config.yaml
train_examples: 48750
encoder_depths: [2, 2, 4, 2]
decoder_width: 128
decoder_activation: "swiglu"
decoder_mlp_ratio: 4
decoder_qk_norm: false
optimizer: "adamw"
lr: 0.0025
eps: 1e-06
steps: 13000
batch_size: 256
final_lr_fraction: 0.05
warmup_steps: 1300
weight_decay: 0.2
Rows from block 7 of the image encoder of a small encoder-decoder image transcriber, named by matrix and row number. Each number is 500 + 25 x the weight over its row's rms, rounded and kept within 0 to 999. All counts start at 0. Numbers have three digits each.
After each channel's rows are labels from the 100 images, of 14848, where the channel reaches its highest value: "top examples" is what is common among them. Only what is clearly more common there than usual is listed. The data: seven-segment displays showing three digits.
# conv: pointwise conv (encoder.blocks.7.conv.weight, 176x176x1x1), inputs 0-87

conv.3:502478470540496477509537488490525501489515542477467501467491449446505532495504492504494464515472490482537527497494480516518504538514522501496470500472495462485506498464482447478498495496485519490551480497516549489507496505494520458537491510501519449543537528493460
top examples: the digit 5; decimal point; third digit: 5; second digit: 5

conv.68:505501510490495523522506465510519501488536472505536488475502489527506472465495500530519483448447535526491534472497479482475419473478536500488500494524538482505511507515502441530484482459485535486529490517469499512490514510531500526473514477518498514544492526521415
top examples: decimal point; the digit 1; third digit: 1; second digit: 1

conv.81:482501544492503540463485502478507519482496503510483510484512514464478486539471473494506468500482475480508504506484459479487501499528548537526497499477500458492466478497494435512486490461523467523474486481548475482505531496491548486514512570479512510535486499524445
top examples: decimal point; the digit 4; second digit: 4; third digit: 4

conv.48:481532480482496525504514537478519521521481488502497513509501497489466508499511498466534525503494501510518516494523547481499520441530459504492508500499525477504520532497482542470484500530484530474454521533489496483506488531530485513493501470446504502484486425509528
top examples: the digit 8; third digit: 8; decimal point

conv.92:489500461515477486520501517476484512475513525548507509513506484513523522483557525506514472527513477496494523508478537496507509522488433487524526486500487553492519532520524502463469497529481522488492503506471525511504493503505440485531483408501481481486494510512549
top examples: the digit 5; third digit: 5; second digit: 5; second digit: 0

conv.35:502496481469479495504482549511542432517528457507515501561481484509455474487504496510495524475461500533484470477513517546441516497497460505479505506489488541506513524481519466457486528512495473510497469540498460502483474487525473486508479485488490497485510474481547
top examples: the digit 6; third digit: 6; second digit: 6

conv.148:519471508511472480486519491491466507487521502467504503471477465498437492503489526502511520480468498485460499472493485489508502482522573475497503503507510463496500463504537452524511499470501496526509503490514508512492497490479535509530520509497514513571473440502467
top examples: decimal point; third digit: 8; third digit: 6